config = dict(
    image_size=32,
    crop_scale_min=1,
    translate=0.12,
    block='bottleneck',
    init='trunc_normal_002',
    residual_init='none',
    max_steps=15000,
)
Rows from block 7 of a small image denoising model, named by matrix and row number. Rows with one number belong to one channel. Each number is 200 + 20 x the weight over its row's rms, rounded and kept within 0 to 999. All counts start at 0.
After each channel's rows are labels from the 100 images, of 14848, where the channel reaches its highest value: "place" is the part of the image that holds the peak. Only what is clearly more common there than usual is listed. The data: cartoon faces.
# convs1: 3x3 conv (model.mid.1.convs.1.weight, 192x192x3x3, standardized in use, each kernel summed), inputs 39-77
# convs2: expand pointwise conv (model.mid.1.convs.2.weight, 384x192x1x1, standardized in use, transposed), outputs 43-85

convs1.65,183,210,223,196,196,232,220,204,208,233,237,229,226,216,171,201,186,190,180,207,233,245,224,214,173,203,204,218,220,195,180,211,224,211,218,168,196,226,206
convs2.65,171,196,228,215,205,203,237,165,195,221,198,202,174,219,197,155,205,201,177,203,181,216,208,182,225,208,164,201,213,206,188,172,216,206,175,209,202,191,204,214,177,170,191
place: top centre

convs1.31,211,206,180,187,188,205,193,239,202,214,223,235,214,251,176,205,188,181,193,224,234,226,237,193,185,216,211,199,187,204,176,204,229,209,199,186,221,224,215
convs2.31,170,209,179,229,216,203,246,186,163,223,192,216,186,196,206,170,219,230,190,184,196,216,235,198,233,224,197,225,201,188,208,192,223,187,191,193,209,201,233,211,194,147,186
place: top left

convs1.158,187,232,227,218,198,210,237,175,216,211,236,227,233,213,181,201,177,207,168,183,185,224,209,206,217,200,173,222,225,215,187,188,197,218,228,189,201,212,240
convs2.158,198,222,232,223,189,257,248,187,167,171,200,211,149,182,212,173,192,227,202,172,196,217,216,200,194,198,170,213,201,230,201,171,244,241,213,173,217,183,227,207,191,182,184
place: centre

convs1.172,196,219,194,204,161,221,168,204,202,216,209,253,223,205,229,196,152,237,204,204,220,205,217,205,208,219,217,176,187,237,193,193,212,218,220,233,183,201,224
convs2.172,171,192,217,227,244,184,200,196,188,212,208,164,217,223,189,187,188,188,207,155,197,202,224,229,201,186,205,222,168,182,193,216,221,178,189,201,210,183,178,195,242,200,217
place: centre

convs1.180,173,215,213,194,228,218,211,231,197,195,191,222,173,204,189,186,187,205,192,199,190,207,198,213,212,191,222,180,201,180,208,170,218,194,192,209,182,192,198
convs2.180,190,223,214,175,189,191,178,205,227,171,240,199,216,170,212,211,217,200,217,205,211,193,193,210,199,164,181,201,185,200,175,200,209,178,215,217,192,212,224,202,219,236,208
place: top centre

convs1.4,188,201,218,215,196,205,227,197,182,201,182,202,183,210,202,197,207,202,193,198,156,232,206,186,178,218,210,215,230,227,162,143,189,195,206,198,195,232,218
convs2.4,198,204,204,198,223,225,213,193,167,181,214,239,178,191,178,195,170,218,231,175,208,208,229,185,210,199,204,226,200,225,221,206,206,210,185,181,212,220,221,210,224,201,193
place: bottom centre

convs1.40,188,209,237,197,196,228,241,190,229,215,211,220,223,219,166,188,208,198,191,231,215,241,209,211,178,207,201,223,202,219,188,206,215,215,219,173,204,220,197
convs2.40,153,202,192,207,230,177,230,190,169,205,219,209,190,193,232,187,206,220,184,174,153,197,236,171,236,214,191,220,191,205,204,180,237,188,196,177,200,206,221,165,202,180,196
place: bottom left

convs1.54,207,225,220,225,177,198,213,174,203,211,207,198,212,191,177,193,175,210,138,192,183,197,186,211,208,175,151,225,229,203,174,184,197,205,233,190,203,213,243
convs2.54,178,223,177,195,194,177,227,193,219,198,198,199,185,189,223,209,216,180,234,250,176,174,174,173,196,227,209,195,223,194,197,200,173,179,192,222,155,229,184,185,202,179,198
place: middle right

convs1.117,208,221,219,223,186,220,231,205,217,206,224,223,229,203,156,188,203,193,183,190,199,216,184,206,171,217,184,229,213,207,180,190,226,208,239,179,193,229,214
convs2.117,185,218,225,221,218,215,253,179,160,194,176,223,165,185,199,210,208,205,188,190,199,171,210,168,221,187,192,215,171,247,200,181,226,203,214,202,185,204,221,231,195,197,198
place: top left

convs1.182,167,223,180,215,195,213,208,199,178,206,203,224,217,215,201,222,219,216,194,192,212,177,203,199,190,203,240,178,162,211,218,205,191,222,207,205,196,195,174
convs2.182,234,173,214,249,187,186,149,210,227,241,224,178,242,206,183,190,209,189,180,215,182,206,210,253,163,194,210,205,213,182,215,195,224,204,211,187,215,189,213,189,177,207,207
place: top centre

convs1.161,201,211,194,216,201,214,216,212,209,222,227,230,236,217,233,197,190,196,193,189,201,236,235,227,171,206,229,171,144,216,181,199,203,206,206,191,223,207,207
convs2.161,208,187,174,196,212,181,189,199,203,217,174,184,201,228,195,215,198,215,198,188,218,170,206,203,208,182,246,173,171,175,212,227,195,182,166,227,175,214,186,182,204,217,197
place: top left

convs1.100,197,211,222,214,210,215,227,199,232,194,232,225,226,218,172,198,203,181,194,184,188,219,199,200,167,200,184,237,210,195,179,215,211,225,223,181,180,213,223
convs2.100,175,220,227,209,207,226,247,206,180,200,199,206,146,198,229,185,199,218,191,215,197,204,205,192,203,196,169,216,193,241,178,171,214,209,207,198,197,196,210,228,171,180,195
place: middle left

convs1.114,217,215,204,211,210,236,193,216,221,213,208,220,236,221,205,207,171,216,196,220,264,214,212,225,207,204,208,191,184,201,173,180,222,236,241,214,203,211,222
convs2.114,196,213,196,203,208,175,211,167,164,173,199,226,196,161,215,230,177,223,211,167,192,181,208,160,207,199,219,196,200,196,217,196,224,183,217,198,198,250,226,190,235,190,193
place: middle right

convs1.165,194,180,201,203,208,177,215,206,194,225,234,222,207,216,224,189,181,211,204,191,211,220,235,214,211,217,227,153,145,233,189,197,224,199,214,205,198,222,211
convs2.165,205,213,205,196,209,193,207,203,205,168,203,207,180,212,209,227,188,227,226,201,226,178,194,176,203,172,211,163,156,186,184,243,187,186,174,240,181,218,211,196,222,218,164
place: bottom left; top left

convs1.5,176,202,210,186,214,208,210,225,188,210,174,201,179,198,191,210,173,202,177,218,202,192,207,183,196,182,210,194,172,188,206,199,196,253,198,203,170,192,196
convs2.5,210,179,218,198,201,186,207,213,236,194,204,189,202,196,180,204,219,226,195,216,229,178,198,182,219,176,197,173,186,178,186,183,212,186,171,253,175,211,210,212,204,191,195
place: top centre

convs1.26,186,217,238,225,208,218,251,181,220,226,200,207,198,228,186,188,198,196,195,219,197,234,208,201,179,207,183,215,211,219,171,191,188,215,214,194,201,205,202
convs2.26,154,186,174,198,216,160,193,172,202,204,232,217,220,185,212,208,200,171,183,197,134,172,224,179,216,221,216,219,219,197,226,176,219,185,215,165,207,226,211,167,195,212,195
place: bottom left

convs1.90,198,199,189,198,217,208,202,190,200,209,205,206,202,233,190,158,249,180,187,214,209,197,192,208,200,202,197,157,169,176,171,148,224,190,220,155,195,207,206
convs2.90,192,197,178,224,169,179,208,197,216,215,224,205,190,186,229,231,250,166,219,224,186,190,179,208,178,194,193,182,208,187,183,194,183,210,208,189,172,186,217,171,189,210,200
place: top centre

convs1.28,207,224,210,189,183,218,153,210,193,208,226,226,233,226,191,197,165,196,208,217,245,218,217,202,190,237,213,181,201,187,182,177,215,217,217,221,199,237,238
convs2.28,182,195,195,186,197,202,217,189,178,193,204,203,194,199,174,148,171,243,196,179,183,236,217,172,223,211,207,236,188,174,207,193,227,198,169,200,211,229,213,207,225,149,196
place: top centre

convs1.137,163,211,181,211,208,209,214,218,210,204,229,215,221,199,203,210,204,200,200,196,228,220,224,212,184,211,229,200,146,182,197,211,200,239,212,173,184,193,202
convs2.137,212,159,199,239,199,166,191,202,210,220,184,163,224,205,169,206,211,206,177,222,201,170,207,209,203,178,227,166,203,166,202,196,215,184,181,217,188,202,182,179,190,213,213
place: top left

convs1.19,199,234,197,199,165,204,182,257,204,209,221,225,220,200,193,219,163,215,218,228,224,219,235,193,209,215,211,203,213,203,190,165,203,204,203,192,196,217,216
convs2.19,207,184,205,157,215,211,179,243,182,158,201,194,223,190,168,178,177,252,163,202,225,224,237,223,206,194,213,233,185,198,175,197,235,191,197,190,197,227,201,212,218,183,212
place: middle right

convs1.50,184,229,231,187,199,215,216,215,203,225,225,229,223,212,170,232,161,218,145,212,235,247,200,220,199,212,199,223,233,220,207,204,213,227,226,184,201,224,207
convs2.50,171,185,220,202,186,197,216,152,201,200,228,209,189,200,193,178,218,218,202,194,192,198,205,175,228,184,181,192,197,175,199,170,222,197,179,219,197,220,234,200,222,181,209
place: top centre

convs1.61,174,230,221,197,197,245,228,205,239,190,205,224,223,225,186,180,225,211,184,224,230,207,202,241,232,187,192,201,203,189,193,207,221,215,212,165,217,192,209
convs2.61,170,185,202,198,167,172,201,171,210,219,228,201,184,199,234,217,238,170,214,210,164,183,178,156,208,201,216,164,210,171,190,198,208,197,182,210,195,204,209,176,188,198,195
place: middle right

convs1.21,206,214,209,204,160,214,203,225,207,217,198,234,207,221,204,203,199,224,165,217,178,236,210,210,200,192,208,200,213,228,197,205,203,189,223,210,188,190,238
convs2.21,195,205,231,178,237,191,175,231,209,189,203,218,210,190,186,196,194,230,208,186,226,215,235,221,219,170,203,226,174,208,188,214,224,171,185,203,176,222,207,215,238,195,235
place: middle right

convs1.124,222,192,190,226,218,176,189,195,197,173,200,210,186,189,179,208,206,143,213,182,179,196,199,180,167,193,172,249,214,197,182,204,161,227,227,171,174,210,206
convs2.124,199,226,217,184,210,220,204,207,179,192,211,201,158,223,204,175,169,223,167,211,204,217,189,205,206,204,188,229,187,228,189,206,214,222,191,216,207,209,203,225,177,176,192
place: centre

convs1.103,176,215,208,184,229,216,186,197,200,183,205,206,209,210,194,200,219,178,198,196,192,215,216,209,208,172,189,181,170,187,189,180,205,195,217,176,189,195,219
convs2.103,197,190,186,213,176,171,179,212,204,205,241,226,219,187,201,254,206,199,235,199,190,179,203,201,177,173,223,191,178,191,211,206,178,185,195,196,209,234,224,178,234,242,211
place: top right

convs1.111,210,230,229,234,175,219,203,206,237,234,193,201,216,209,213,212,163,222,189,182,203,211,194,231,191,217,188,218,222,216,194,181,198,208,239,220,187,202,192
convs2.111,221,198,208,167,209,178,198,214,221,170,189,198,197,189,241,242,218,191,225,183,211,194,203,181,207,214,196,178,191,189,211,189,205,185,198,195,166,203,194,221,244,193,220
place: middle right

convs1.154,165,249,230,208,187,240,202,214,229,205,201,247,236,232,173,172,195,220,176,207,203,218,225,223,210,191,196,183,212,210,200,192,216,205,219,198,203,213,241
convs2.154,196,213,209,192,166,195,215,191,204,184,242,214,205,192,218,201,224,189,239,209,190,216,145,179,212,196,199,195,200,180,191,201,180,216,198,203,197,191,224,189,231,209,230
place: middle right

convs1.81,198,188,224,204,233,191,209,188,191,205,181,192,183,198,191,198,229,189,158,212,208,195,213,198,196,229,224,207,198,188,187,193,192,178,220,188,221,231,223
convs2.81,168,190,184,230,190,198,207,211,188,234,213,197,194,189,244,215,224,192,197,218,179,176,227,189,174,196,220,179,217,219,177,193,200,198,224,170,196,211,206,197,167,208,171
place: middle left

convs1.190,204,205,205,210,230,175,199,206,171,193,194,172,176,171,202,187,237,157,165,195,192,199,204,190,193,197,216,188,177,162,231,182,187,229,219,185,224,214,206
convs2.190,194,196,211,217,174,217,185,216,191,185,200,186,209,203,190,196,202,198,160,227,238,189,221,190,185,178,168,199,224,211,211,213,203,183,245,187,231,223,217,222,205,214,197
place: bottom right; middle right

convs1.55,179,242,234,225,189,236,203,206,232,226,220,209,227,208,243,202,160,221,221,206,204,191,186,221,198,225,200,159,188,225,185,164,194,198,246,192,194,232,189
convs2.55,203,176,156,206,195,179,203,179,200,209,195,202,205,232,193,206,198,184,223,186,155,188,187,191,204,234,231,190,208,177,237,202,187,208,175,194,186,215,182,152,213,194,193
place: bottom right

convs1.106,211,227,249,196,203,205,222,207,228,213,234,210,212,193,191,173,210,200,177,197,197,194,185,208,177,225,208,197,215,210,192,130,202,182,214,201,201,219,218
convs2.106,233,249,232,173,166,220,171,189,218,172,214,206,208,201,191,203,191,187,223,201,227,215,192,213,169,169,183,195,213,202,188,220,171,217,215,208,244,218,200,207,214,245,192
place: bottom centre